python train.py --train_examples=147500 --crop_scale_min=1 --horizontal_flip=false --num_classes=256 --norm="groupnorm" --stem="deep" --label_smoothing=0.1 --beta1=0.95 --shampoo_beta=0.99 --eps=1e-08 --grad_clip=5.0 --batch_size=64 --adamw_weight_decay_other_params=0
Rows from block 6, named by matrix and row number. Rows with one number belong to one channel. Each number is 128 + 24 x the weight over its row's rms, rounded and kept within 0 to 255. All counts start at 0. Numbers have three digits each. After the name is the row's rms in percent of the matrix's.
# convs0: first 3x3 conv (model.blocks.6.convs.0.weight, 64x64x3x3, standardized in use), inputs 33-43, a 3x3 kernel for each
# convs1: second 3x3 conv (model.blocks.6.convs.1.weight, 64x64x3x3, standardized in use, transposed), outputs 33-43, a 3x3 kernel for each
convs0.0 104:146107095161130116127132154136147098125104188134064165161129173172146158163097115122119154111108128099138140131142147094129135125138130127121097120100140110110154113154104119102143094121117126116173147114141127156162131099207135165152123160159130131099161131149112132110115133116143118096080136124
convs1.0 100:131161112120134112145125102112138121144154151141167136176184090152070068123110111106144105102183134132151119172130117130141149122102128145127132130154127119114109116131120090171130151123156119123122137155110114126083109136103160135099103204130131147124089152127122141173147096096126105126115122084
convs0.1 103:072072120169169133111115160138110123194142143075085148158152124120206130124125124153150098093132129112114140103141110137121093118122108104120134159164174119129151114116131153118128146136143171209111179154196085158185126121136119086118162191128160144179095079130107122106122102120155123143128155109
convs1.1 104:134137118123108140129124123102101140144184163149183142122099086118101134138175125108131175155145136115143121151165189134150151099115097133146163151159133132154171139159138173126141110114124123132118112200143139119158106122113115128112089116149119072133146154123117160134131126147093115147144157113
convs0.2 088:174133093119139143129125128124121122125145090126119117137124144138118130134140083151121139074139072120102136106076140116114138129144134171148152167148158183129170124158141171149144137072112057073079094099084126076134114142133148126128151177101131129139070094080112148137141138109105116115138094118
convs1.2 095:107097148078093126113139111133112123097105144134098116123128146117115113130130140105149104142079126092113101070104164085100097119091128100122109127109086104107112129131159162080135106121125109109109144074101116110113118134091078115092108112124112040127117086095097102101108130110120121070104085137
convs0.3 103:092150108128117127176146183091117127161133117137112160131121132162132093107108136174109152134135164130135078118114117097128104135119095131117117156110124093086101106162128129162118101147104137156114125122115120096147107117133128137123131117128113120128134106103158139140125122135150139137197131119
convs1.3 102:129140127153131127151147148073135140136140120078143130126109147129147101134176175136125147103122135164148120127137132191134133122132156109102122138131135147105128136116098131115107150116148116121109116123109117098137178150139169158187139155121140095144071131104120154123140138108091184095179087131
convs0.4 099:144094087164142126106146127153150092094125109140092097161109159135143158156145125125121137117117121131072126107128120104089111137136120138122143125127123133094112138127095108118134109133071155148112181149142117197155159146133126141141104124147119042139173118138103140109178144123147131124126140137
convs1.4 097:136109122122093076135133143137163089150134136152158159126113091147133162131146127116140094132125115142157126137093117107143125117124142132152114131148126096148139176107093123129139128135143121117123106158104123096136069103127108113154155178143168127131125146130144145103148123136106142164078187093
convs0.5 100:091136134112115101141127148125131161105096126080176104140127086159108141119171152123133127125170115125154130127140138110120115121151125109108156142125135127140132116133096116102133131141106121139111094168117139137156158129132139123086119128159162147160138147107134128148097101168112140162103086137
convs1.5 096:115155127138135149118131116138120218142170136117107180075111146111188143148176133151148157143115132096120117163087106106158160127129136134119101119112131159152106133119143082131121130118161143136104167153173150126123116116115148147139163127127128101118131122174116173104054121182142133115127163151
convs0.6 084:108122140114101105111154120086089129097062117131120107137144143127096129135140110086176139127095129111135109115203149114121129133138115118149131098142144118139124097163122106154126080145096130187103100091134108165121131120116114162127137110146156129101132152122139133104139141085141138105134096126
convs1.6 095:117099124132119125103118112133165141132155123125123178124106143114141131100106156132174103113143130124111180122084081159149135106086137152133080089093152158087122109116112160144129141118158162087084147120142163142135108105143129103123115121107135087158112105182093159127085112142133080131130127131
convs0.7 092:129149117116142089138109112091141117138095144109093100137101126107135112140144109140132117104141178168108128098132125169132158089094127104082128113127112129131156149158144115093144141143114151121145153077163105079141128145128154176090135105123150096109166123154176116149093101123147117140106147097
convs1.7 101:142113078134095132120115105160092099114136063088085151134105115114119142133159143132124065094111116126102111117132146083128125149125138122141130137132132104103125121132108135143135142117146112143102112158113129084101115150122141107113133097139073125085154146077134158102106131162128152115158094155
convs0.8 111:092081076134135142127144139137106115121139125118093109100120101129106152137160143108161091111128106123154124138140160129119095103124133160146167145148140117092146152143165118128128111115099117150130124151119121174156166158160101113106117126125117105112144153134125102109145127152180133148150147148
convs1.8 100:116151145152132129146181155122121131091095073128119148121101143126143117156108124170135143128131107102119116171178148131140178156169135145203125150139136142181150147131090154130135186182134157124155152113133138113117112126096135133143105127152164129099099085122133131143133143132123199119114141069
convs0.9 100:108116121095151116122088088152083138140146125151127153110106119104205113125125130120161142144123096133125120113109114123103152147191126143101128072126209099150133148129124102109147117097096149083114171130135119129160156129138164124160125128104099104137097121140098154116121116137107124087100155105
convs1.9 102:153110150123081144118127134147117091104112091121144089075111105132124179148173110116115122114146118149108159126072123082119157134160110153094137104123154111151074121114062099150118156157141143168094103115102137106088120166165111142141144124103150125130154126110141119134152150131151106119112129104
convs0.10 103:118123072154145187122113105099111109098080129113134137097152120147166135109167116153146100131203136136158143167114150125158121076159150115096153115103111124100103135131158147143132136102157116158148144171138111156112154145115110156122098117119136178122166163130092165119174129162161135157129148147
convs1.10 099:142157150154170169116160130115128154098133134119111135141106158168156144056119108175128128160125176115168106146138130153151153164192132122121109136142147124127137124163154149152162112120119163121150132131164145119125105146191151121128147111121165147160178125163136143173189060129110131172131169097
convs0.11 099:099163069145172119125153135153120135144127118150158107119141146114188164101132143128119158080115151113082149172141132141171092067137107126125112148105088095126093138104139149109142143117122138094104135131103141156109110163110121123149161092187142119180142101114100136143129116138144103136141131131
convs1.11 099:145131119131116110126102136110133171132105140127132109151142161145121175121137119130117126139112119094136076100125163119094151126096075109149101109106149121150112150144134106164099161137107136101138124094103081080087153174068112151099149113122092137123102148107102119118119111127122170136130126099
convs0.12 094:109077114118088137117129150141145153150179139120179127152130104128149129085123124140118146132153155135165133114108103148140108153144126164148127141117176161112100112110126089076109098148126211111108181220103120164134132130123111107126144112115152109142076145121101107117129147145108155167128148115
convs1.12 096:129111088086120091091105073132123200124128204163119124164096159131123110149131134129122144133139146104140163141127144115131129134112114135109091133165102150111100108107179115128089130117119122132186146134167099094061169123113119148111147117107089104128144106115105117136162087129128141122140113089
convs0.13 097:130163099128126155125146145124110134114108109170114133126135127125141134126139119121114129125154085129103088107087137098111134135162148111144103109122090132125128147104160108112125122118089149142111116130120161107149110121120116143126106088122130069150133053183173045221145150150139112158151102138
convs1.13 100:130127109141150129135104126138180056135192115109161101134105142125114121150133146107104122117081097112155117159153138098132110092155126113135136166116089131113133110092129119139145110104143095145115175146156118143146101166163126116133127181166083204085126190086148137118138145104130120172143138118
convs0.14 104:125122090155118155134122152116157118111095179124085148167098072144128115105130117163097073155158113103190126127158141120090105100205116116099159171111120103117092107091117143141125130164159140129093145120116142122112108147134115105155145117127113168162079088151143116088090171150103137124149107087
convs1.14 099:131132123073168115157173130127181099076138136130121130136145141118157189164183110115121155105124127114140106127088142140155110154151165159102138128125126141157102139139139124119101120124087093117117139103154154138094120161118121124141145105110121144099112096115117135120113126085129087153151109105
convs0.15 098:102140160105122128156161148123151118087114089082111113130094114140151119130118147131156101211116128107142147139100120140147111163114093103169140150084144080171150100120128125096143138145126157134123167121108097166107134129117111092151108142150130138153104109142112147105101096121116130146108121099
convs1.15 101:108140141158132137124127143053099101112095161072117095126128119079122150131135110102142168128144132160109157104149134114087138132131144116151152133168145182100182123131118161144119148155139106098207116167126146142105108110094130137105109086116099111148137137124092127131136101162110154085126127116
convs0.16 100:115160171149154113143128110154163102192087093084111135111097135131152125146142150149198102144109148064121109091194135146135114103103140115141099169127129121104149121123136115145183144143112137193127170091133110118159138119131103151161102135114103142094113117091136109131151107121172124126104162144
convs1.16 100:158124129117119118117124111084119132107163098126116106109083125101101144097134135161139155146167145165122130129113139121135126125128140119149103093120082172094120141109124107118164126125093120126142104190132161100104126136092098092126129113133089161142136098149153109162140150170137133137120160166
convs0.17 095:132139119173153115146139122095172117163115133123132126164165160113133132163122089147158118161132077144158118109138147176127118149096133133124144080152158137139140088147138087142109123178100141167123135099185098164153119085138100107149154099122128138173110135145173096107172096138155111113133106144
convs1.17 091:135091124124103095103104104126139133087155077118108125179099126125096129117101086116159128134123145107141116113102078112101102126120129131135091123077138137108110139084147099106093150110159135119129089159138135130161162105108155121140132176153132127081145129139124102112103137129182104188128158130
convs0.18 111:159153203059067041173207175127107105139122115122102130152179149100120131134183111135154130093126114115116110095106100121126109147153141142083121136140139133132110134109114155134121129130129110129134105130118132173146148139129121132138117118080140099119145169144134104093117101089184132157182132116
convs1.18 100:164104101163169160083116127122117150142115153120136126138121106103132122159096118150131133125150105116125120142131189092115112129157119146179149096132152115140108153173120141123142146181160148130175151147144123128121153132158131172125115131131118157082118125142164173141115115131117131101132120119
convs0.19 116:124109134152125124154153093133121136134109091122151134126121129103146138093138137160119137119101117122134081115112127149111174147120149119160132124134152112124141156156131113132147124092122127113150148115105122151117098153135124101152144126089103157120091144141115126181127088145151123094167182110
convs1.19 113:116111095117123129122118113128154109135149147131075132097129140169147137105142127109095084104141103133128114071156154127205116128144128112144163131146171147121140130104091103121104126111101130120095130081099114126142176107100122213119122106155092137123166123138137112103121105136139098118120143079
convs0.20 096:129149149149124103162110160132117125133080086094124147163175149155155094094129130138088145102134127091146102142142111168102102113148137121116090119128106099088155120135173114112112129124104165108184120141170160138140115142164137074153142124105103119113163127157133127174100095109143159105150120126
convs1.20 087:141157156142125093088105071115135138164151095112116132090082147114078110125122108160137155136135114124151124115107128114136125143108123122169132136118117128177129120132109154133106132102127127099104105086137106180154147142143100178157093147166101099141115159103146135122105121158134125116147138132
convs0.21 099:112139142112078132125191149133116124109137115139139110136119114142134108153207079140143115104124143151150080134143101156110109130111140129120105092127157119127128124124140147158099136125148130143118113138131138097121138129166103103169138110111080132104150131157135081164139094141103108156101099110
convs1.21 100:120125122110149145124129093139102101115098145121159101093101137163124123152135151132150111117139161143115125103134127146157110149120085146119125132125126134183142078122130129123149141157105138117100084124174124113116135138125163160172136117126111150086115121126133136128131139124140088098162149142
convs0.22 087:137103086136072130094118111189175086159142136161171097153128146109157160162114093101156128169139128140180112140111137146113160132125124131148141152133170150094155092145135118133155111126147123079105110129110065134106162145156092126130106194100088079105085126112106123096138147129115102152120120120
convs1.22 097:131133162114147161131145108160052091088127150190082134161118111118115134089131155116105117128150104137124130110127139077135090139164120105131115112171087116119129139110125134149134134161146166098130145123147132143133157103158131126173146149104100056132134096141131133156142123093094161152160111124
convs0.23 102:168104121089160112190144127163134120130153125125159112115154163144132096142149082122122140113097125154114124117142127151100154107149125126138137058095156140114107146134136112126137126116117069174118127119121108127078151107158147149123108136140155161079147140128140130147133098115158129089081132133
convs1.23 106:110100130110102131089135116106135110113108136189144098180102163160146159138124161120110103107142128109118133136096145176149113158119109125099153099127119098145121151130140129148104122125119107121130115164108167150144117116143159140117160191151122122132132118120146101140101082126099130075127125113
convs0.24 102:164139127169100152122147137154135135093125130081138141127176140126134113126112151169146117129128121154144088153145113163116148133154145120087165068159122138105096171156110161113127125141118124106135104144120162118128135117134137161100142132132160103117143163123131147122164131137140113123116131132
convs1.24 098:111109126127138140160130126124173108143101128117103146109124142145138110125045118161155115161146151132181121106152132108147146104157142133136080124108165056130172140118109107133157122157124144133093142077140084141130134146101145161126132121096141126137151117135134139078135114174150122143144104110
convs0.25 108:119159153121158135100152136112188120104157125101143143115092148083136104114101117111082126131091157130093150153143141108134090121134152130145122105137141136134123130137099132124111123143149092217105120156093117127110096083182166082132171111108165163076157188043119196074173120152150134128125161110
convs1.25 104:136137132132132169138149162140169120148107151167111139165089102117099103085118050127122110130153103126126100115153140137170137111153139128127075132111109142099127115100144161126075138126141133105149171094194176104127120098128095180110116157132158138173159155174141126150111122170168127148106158178
convs0.26 101:154139090182127102154146095164106152145124102142124109151174132109161124154150125101132113097139118114148111117105134085122172106138123139169112137140096168125109137121106112093120122113108143149106099146145135126159082169149075163140083152156115068139121083140134072155109107125112118126151105136
convs1.26 094:167137161148143130123149156151139085122130095106139093117115113139078147153101135148109134135113119156130112152101095137137119147160097152151134133122098103133110139128157157165145199113175124117098108139091111153105137087122159107136153078127143175079117165132157128082066111128091138117138119139
convs0.27 103:097154134141130124133124143109084119085104119105104103143114129099143155127137144134170147146118131163140128142131178155107141075145121108123136116110104109131102135147133168149111111184122101157135175105129127132082144153089122136191147118130143112115135142132100123107123179218124115112132162116
convs1.27 096:098123150110120114113097113155122097131104120127115142116125150166129090133088095134107078134162120135071134138080143149148105115138142102115103149113148124137125136134156119093129145120116136144169158145104178136157124169120113118142104110119133149120098108110138092154139123099165138119136117126
convs0.28 098:150108124094142129111130123110136099154126165123129121126127122119138171119151092123141108167135122141123134125119131115135100133118146143117118125143117141126116116142124122161123081119117111150123151109139126109111112166111155123160138111146141135139191101164121124146134088157122122087134100177
convs1.28 095:137126131129129153134123107118145166112118104124125138173091125105140157100100120117124150108123104111123135079160135168108113068109094128058120117109098136171075100085070095097128105085088115135141120169157172125158137116152155139111136126149077118065076137094086125115128082095157138133116194084
convs0.29 098:137140130138109154098117128132120131090094114124110103160138127129118126146118158110151120127147138133136124109114124128123150128115140147142157115144163118133148175091127129118112130112128113159095140128150124126142114116191149109105111185104107134083123139102162115131176169126114146169102134123
convs1.29 100:116089149088120106140108150158114078082124127126130085075162108098118125126126102104141134153102160151130139134102167107148142123139103126158181158144132103118126127125112162130158125167138153105109117100145175078134141124134140126121061130114108168119147095078137118133147164108081115156117161127
convs0.30 104:108148137167128172151154113126106153098105176097115109094132156114153114126130143127133090139144125155121105118127114101093137112123149105116136151136111114145112109115148096084146084110134128075157178132142100174115094181104143110089117163151143108160090120154153156135064115146153147101109101163
convs1.30 102:123121105127127147177157138161140145152117102132137125104110072105081137091136114124115127144140119130129120128144117081179121160142110110162151136118133130165156116121142139128160139147164127136149137122098093166147159139154121143159144124132107116144138138159108154095155174156172150112124158106
convs0.31 099:133124124114139129177152102139149136124151165143131187125110120109105141121079111148115167097102109125136105117112090078129125122160111116125160161130143156094095144121146135115114094073118143122121168118092142136094115136168107131184112090167120161117141149092119164119114118138151113138143106180
convs1.31 097:097098083128113119145090121079113085088120111071123108109131104069087135091137132122113134125113118108158116125142119112117144129107093130110141106103118064109137123140106131146102129106091111136173114138140123123168171103123103129106144130101161139106173093123148085109207127133140124137148142107
convs0.32 097:117120103134103118125116122062175106096113109100160130097153170145142170088142157124110126097143071119093139122160191131121143128136138130131125120152107127115157155127121140131109120101146145159155103144141109195126103113128092101127117111108096160120112144223078188173142125119112172111107122087
convs1.32 097:114119113129122107129125098113099140129167110171062178166159148155128097142151122098124116158112119117145098108096106135154086107129117106131182172070130141152095095128148118111187092144187161127145145153129094114151158134092108122156125111091183122162123178140143113171111114157101091134180135114
convs0.33 096:163152163134100133142101118090129145101099100146093116123171118143136143138131135110147117121138128146166096137093153132142145174139128120106114082118166110125109150141092123144117123123111138132150125187112107095117124102114101154143139080113122122132144134145140141132104135125140114100117105112
convs1.33 096:161143117120128117088096092138123079131111140116108129158133132087128167159117140104099129123113181078112130100109096117095128106177158122105182111147136108109118127103130159103127146129110147152120145130158149118142144126136095097112170106083077113085135166130123115134101113087144090106089063152
convs0.34 097:104126077143105141155154149186160163159137163133119130149147077104159153131126123106140126121159130131114164108090097129155090158170161160100150153132117099103085125099145097123129125121150103148125085154182115079165116152155110122143141115139142127145115108103115115114170119139166145146119174113
convs1.34 098:116121116136161123139088127139119125093092161133160097109129124082126169189128150112150132146124132091089118140128164162121110106085130134109148115109137127188099141127114159117128105113137113174084169153138160119141134141130161104147144150161124150180093127126069119155109145135123147175119151108
convs0.35 098:101126112099131111164122139123106138127120122092130171151135127129124146115128152148186129132167149113154137138112154119123105122114117098132119121112086144161145079155127126167151107149141125121124158146085112144111108150125118141133102080134112163117109150192134152159139139155186118116133104124
convs1.35 086:127142117132137109111110135141191113144133129123128158127140143095129089139154120130108151104083134140119132119092100157095124162158144087111101122165112137138131080117124123084148125119154095123178160152134114111155134131130102103152135103117144114136132110139108096160126078117097136136141156111
convs0.36 090:103099086143119164100152148138142140114151138098097082148133145161112162144103136169141127136143122151119145072094097084103102128129140175081132112144114113087135109105141162157195133137147120118099174129140154178109119106110137137144101209085155156138108131102092147127153145155114114077085124128
convs1.36 094:095110106112143131143123145081119116094140162090158132153150145141150130134114136112126079094119150134155113124131121081127081121126106103131137138114109122111148159146142163140195105095143103156081110146115190140174133072108102121116126155123159103157165108144099128121120096114098074190134128111
convs0.37 103:110102146138136150158131122140112143105130105141132124117123122154147129129106110162182073081202127090126139125099123116146124161150160154104117113119101135113110143142154120150113141140157129110145092139122128116125124149155081133141140100125108090119123123117134096084140081189179092150142148069
convs1.37 101:143108088119108122087157142124130112129109145100159123130108157114156136144112141119102146124103131126148089121147091121128125142135092075127125165115127119164110111145133105085116094112117137122133126107158131090101144149147138199157143097141136122152112149094106089116179128150138168081121159153
convs0.38 100:103102158133137140158099094133171145188122161121124126120113168105110171145153144138109129125173097080071151120125169105150131138119159130158125158127152123109152154108142153118159106110175147121084160082171103125112129157126096100121137134077159150110101118127134124120129121114170139164144121135
convs1.38 095:143122122118122122132129119095128161128145159150142146140165085099175129089124129127163159146132131135145144076145117122099125101123126121160145140181092116117134134107146136115131161174110111085119072127112116089146144115134142138106122131131120130118110142136138116123129188119151125108157128135
convs0.39 103:110108116150122113127143157167156129178122130114082099137125129121137092094131122156119116148159085116104131110110135107138099167124106161137129092140115103125171166157108142145113095154136153145125120113127110149124109057217158091105103178106130139114140129178100125139129121118142144121129138128
convs1.39 104:107094113125126115143136117080087147097132093149135136172133153129135136097128105109127171137117130127134108109150132143142125171152067130118162151115136116111102090106107128152126138136116099118134090108137132129118144098118142107110082118117133138107095089111137140100124123099126088136106116109
convs0.56 117:108073154207163069065159204145133088129157129154135131111132118124151140141162099144144139123126136118132147121106110096120109104173112148137142093136109112165126146106138132119118109133150119111103149156121117123138092164150130108111130143126129129136122133080156121131141108177186146103159168129
convs1.56 115:119139149160137127135161152123128137124140153151143158123131144116137114138114120121119130161127128156154135179131161124131123128144107131126143121127160099080101104185118074137105176132123119110133112153113142114118172135130133168136106145156123138162156131151119104169110082183148158122154105098
convs0.57 116:141123106130108144156103114113113135122095153117149139136122109129152118077161146124115129146111133139129103147108104115134124129135127124151114132145112119124160134113168141112114111121126162069160160150105102184110108164125118092179166079118100117148120113108160093116139145127117133120110124165
convs1.57 115:161140102131156151176115136135104164149173134132138121099111140129121114152140132147102131120153134170098115135145158126150120105109100141125164153114120115118106159140105121146131101142131169116138133132141085194148149125097110136136076093084120135126127107103107133098171105100116147160119146118
convs0.58 107:179128062099138164159139106130160109111125171138129116127190126119148151147135122120154117110104143093145085092154137122090087093123149133089142087125106163103104100143128099135123139115138158213126048179175128099162112101114141123106107141142072181129179118090109171152108133108119116120115155118
convs1.58 106:145138131154128132156166085158113114143161146138146145107142118111140104156081141170155156149150144137140149123126120146152148101143113136136121134100197119156130178128103125109127138126095147155087150112198142108134143101117136111098113113145154156153147144116167110136151097160149145140108136160
convs0.59 098:121145171112119126108164078110162156117124094133148073104170148105173141112131149137147157132147091183108129155119171089133175112151099126092112131146142120185136090122120168132124136138126153131138136154121141122135137120136106150083109126128128182111134143134153113186084136102107125131152127128
convs1.59 096:162126131140163152133157122166144137163151145130114142114122155192133125144143191136158119127135120105139086155103139098177125127110067164087129115130138181109118143154115116150133170116157118150079098161125114129084149118130126095115143127121121117092150107135188128131154123120114149125106121118
convs0.60 094:142157100159149123164140208091122112114116116110088075133148133108154110156121097137103175116071146092115126103127150152126142162145164100153107128148119130139128093110151084140125103132124110125139134101151118135142104144117135119113112090121169131168116118110093131133151130166109113106081116078
convs1.60 089:124161126159133125161148168146152113117154133142143150144164140147097164158172158124139137157208155127156162108100131117133114112160092147079092156137115148146127110150178157150129080165121129123110114168134140160107115128145149129129148124149140110182126146148120138130129098122168122124128122161
convs0.61 101:136130126136138100096124095131122128149112156130125147132137152126136142115148145129148100123095157119142156107144120147137074148107117117121141132153114161124095098083148122128132094124145115140166138120140139159097157064157112139162128111160106120191152179130148132124124106132121073138117124135
convs1.61 100:129156143138147132132136127094122113105149099123137144166139171130163095120105145123157126126156145138122122104157121151135090155090134193140120083137138122130124117146126136165147156172116143111144138108133101153166090123105121123097107140117173159095163145143117131144126094151126146142137153152
convs0.62 100:112158113143126097104130104160090148121182109168120087131133122146133121095127128167198110127108096139118148120129103116111112121121146137121107109123148163166150134127111133143131139096103125128136143107162128124133112130113136143130112151130121101085196150182158141125163098138127144126109148204
convs1.62 104:139110147101124103119114140108135133132100142115179073187133163094137129147126122112153112107136090097092089105152133168165098117110096091098129146120129126116089090142151106105128142094084134132114076140088093126130123113125143111098110124142138128124113144080116093116128114141138115161115156077
convs0.63 093:115104124128082129145090122102131133131105095146107130129129151145120092102138154122203103145176133127157129088120167137109110138111111124112118154082127098098114117112125133124145127151119102140096118165108088166149135114113139136096104122104122147127129129117112126117146127158140159154171133130
convs1.63 102:149116130157127121135097129102126101170135152141156142119099103117112135117165121145110130122108130135065135099158075139106116091130124098128146107129126117111062123123122163143130138098139105096153131093118144136142139126161113099183107127145128108232161115169132134145122174159150163161127147130